Rows from block 7, named by matrix and row number. Rows with one number belong to one attention dimension. Each number is 50 + 10 x the weight over the matrix's rms, rounded and kept within 0 to 99. All counts start at 0.
# v: attention value (model.blocks.7.attn.v.weight, 192x192), inputs 64-127
# proj: attention output (model.blocks.7.attn.proj.weight, 192x192, transposed), outputs 64-127
v.67:33 49 55 61 56 68 46 54 46 55 26 37 47 74 57 48 49 58 29 47 37 58 39 51 56 43 33 36 57 76 43 51 44 34 48 59 47 52 54 49 68 45 49 38 51 72 46 46 43 57 42 39 77 38 64 47 65 45 30 59 35 51 42 35
proj.67:61 62 45 84 42 60 64 52 56 49 37 64 44 61 61 49 51 61 55 45 41 42 57 55 24 61 57 42 52 58 38 56 59 50 43 40 57 60 66 58 52 58 61 57 51 36 35 50 51 75 48 52 55 64 32 66 52 56 46 41 52 53 35 25
v.68:55 59 43 48 52 35 47 50 54 54 39 35 40 40 43 53 55 52 33 41 37 52 56 42 64 53 39 54 46 55 41 65 48 61 46 34 48 59 42 48 54 41 46 47 22 61 51 51 47 53 48 64 60 43 60 37 33 46 42 48 53 37 67 51
proj.68:54 49 40 56 52 53 46 48 45 50 35 60 43 41 46 59 42 47 53 77 51 46 54 64 51 51 57 59 50 58 36 53 47 43 52 52 59 36 54 52 39 59 48 45 40 53 45 38 43 55 52 55 48 48 46 49 59 66 50 51 44 67 39 56
v.69:60 44 36 47 50 56 31 44 58 67 64 69 39 34 52 57 52 61 57 63 51 44 64 50 48 37 38 32 66 46 44 39 50 44 55 56 49 70 55 62 26 47 45 43 62 48 58 56 38 51 45 56 24 50 47 51 44 55 36 44 58 46 56 57
proj.69:41 23 52 47 52 40 54 39 54 33 49 53 45 31 56 43 44 37 66 43 49 60 44 50 53 50 57 52 48 55 54 57 45 56 60 60 50 42 39 47 44 60 50 49 56 55 54 54 45 38 51 43 61 43 65 45 44 40 48 53 51 58 55 48
v.70:40 35 57 66 61 63 47 43 42 40 68 57 45 61 43 37 70 54 77 57 46 36 36 49 49 62 65 65 37 49 58 42 54 47 38 54 57 65 51 62 29 72 58 30 59 37 56 57 82 44 55 34 33 57 27 40 55 52 44 43 58 50 51 45
proj.70:35 40 47 34 74 48 42 62 56 61 40 33 56 61 63 34 46 29 76 54 51 73 20 56 43 57 44 53 62 38 47 52 35 58 54 64 46 39 33 40 57 37 53 53 55 73 54 43 74 34 51 46 45 35 71 47 50 45 39 61 61 42 48 54
v.71:47 47 46 55 63 60 35 53 27 45 40 30 44 41 39 45 60 53 49 48 55 50 33 53 49 50 43 54 57 44 42 59 56 55 47 51 49 72 52 59 52 44 57 54 46 52 58 42 50 44 43 52 63 33 65 50 54 39 51 58 60 48 59 40
proj.71:55 46 48 50 52 45 49 50 45 48 34 58 44 46 58 52 50 45 55 66 50 53 48 59 43 65 51 50 37 55 37 50 52 52 53 51 64 38 48 40 44 61 42 52 43 50 46 42 48 36 51 50 41 53 63 43 58 61 50 56 54 56 37 48
v.72:55 36 53 51 44 47 56 44 54 43 45 38 47 53 63 53 48 45 30 52 46 43 53 36 31 25 42 53 47 51 39 55 47 34 63 66 42 46 62 40 60 38 74 52 68 63 38 52 43 70 36 58 50 69 33 54 53 58 33 67 29 68 39 41
proj.72:59 54 65 71 39 55 62 45 56 59 51 58 52 62 53 40 49 59 64 42 50 51 57 44 37 54 52 41 44 43 57 52 62 62 47 38 49 59 53 51 43 55 73 68 64 34 46 56 46 63 42 38 42 46 53 70 38 49 56 36 47 57 44 27
v.73:49 49 29 52 47 55 60 72 44 53 47 49 55 58 43 45 52 56 42 55 53 52 38 45 54 47 43 74 58 62 35 47 51 44 48 39 56 65 43 41 49 50 57 55 66 56 64 42 57 50 56 42 40 54 73 50 60 58 63 46 63 48 60 40
proj.73:54 62 50 44 62 52 43 44 40 60 37 42 56 57 56 53 46 55 54 52 47 45 44 51 44 50 56 52 54 57 44 57 36 49 50 59 46 44 48 46 57 38 50 56 59 43 45 46 52 48 47 59 48 38 51 51 51 57 50 76 46 39 34 54
v.74:47 63 46 42 57 46 45 44 68 48 51 60 41 53 51 48 60 52 54 60 46 82 53 52 56 50 47 41 47 49 59 53 57 53 57 43 58 62 51 52 36 64 42 49 35 51 40 43 50 48 50 63 58 47 45 44 50 46 60 65 45 54 55 66
proj.74:53 47 53 58 57 46 58 49 41 51 43 46 45 33 63 56 38 39 57 48 47 59 47 57 49 59 54 48 50 53 46 48 47 56 55 62 46 51 45 49 41 52 54 39 50 59 46 49 46 44 51 44 53 51 59 52 41 55 41 49 48 66 55 55
v.75:54 47 56 69 53 47 37 48 39 45 49 35 61 62 62 45 52 51 52 60 52 46 44 51 28 43 44 38 63 62 41 41 48 52 39 51 37 54 44 63 48 53 47 48 63 43 43 45 47 50 49 55 47 63 48 42 64 61 60 64 44 50 66 42
proj.75:27 49 66 51 43 59 60 43 48 51 66 38 44 59 45 26 62 53 66 17 48 70 51 37 54 48 49 47 44 46 63 45 47 59 33 41 43 47 30 49 57 43 70 68 52 52 44 48 48 41 52 30 32 52 72 52 36 31 58 57 62 45 61 54
v.76:43 51 45 61 60 47 32 57 59 55 30 49 40 62 39 37 76 72 48 53 53 43 44 56 62 76 48 39 55 49 65 52 41 61 31 44 59 42 52 44 52 74 54 46 13 32 50 51 60 49 65 41 52 32 69 48 54 52 44 49 48 54 50 59
proj.76:48 65 27 54 71 52 42 73 47 54 17 43 44 58 67 54 34 42 50 64 42 55 42 64 51 50 51 46 67 52 28 54 42 48 52 46 55 47 58 46 55 53 47 37 37 67 47 47 66 58 53 64 57 56 48 52 70 57 37 57 44 47 39 50
v.77:52 79 37 29 35 31 72 54 66 50 51 58 38 32 49 62 36 51 47 42 60 59 64 45 65 54 48 57 52 36 61 58 47 57 35 40 41 43 45 45 43 63 42 72 53 45 54 59 56 36 63 51 45 24 61 38 40 41 71 24 62 53 63 65
proj.77:57 74 43 38 49 42 39 47 28 43 59 47 47 31 46 73 55 59 23 53 52 33 70 44 81 42 53 42 41 64 53 40 56 42 51 39 43 53 68 40 48 54 38 34 38 44 48 61 47 48 45 55 46 52 39 42 56 56 60 54 35 44 62 69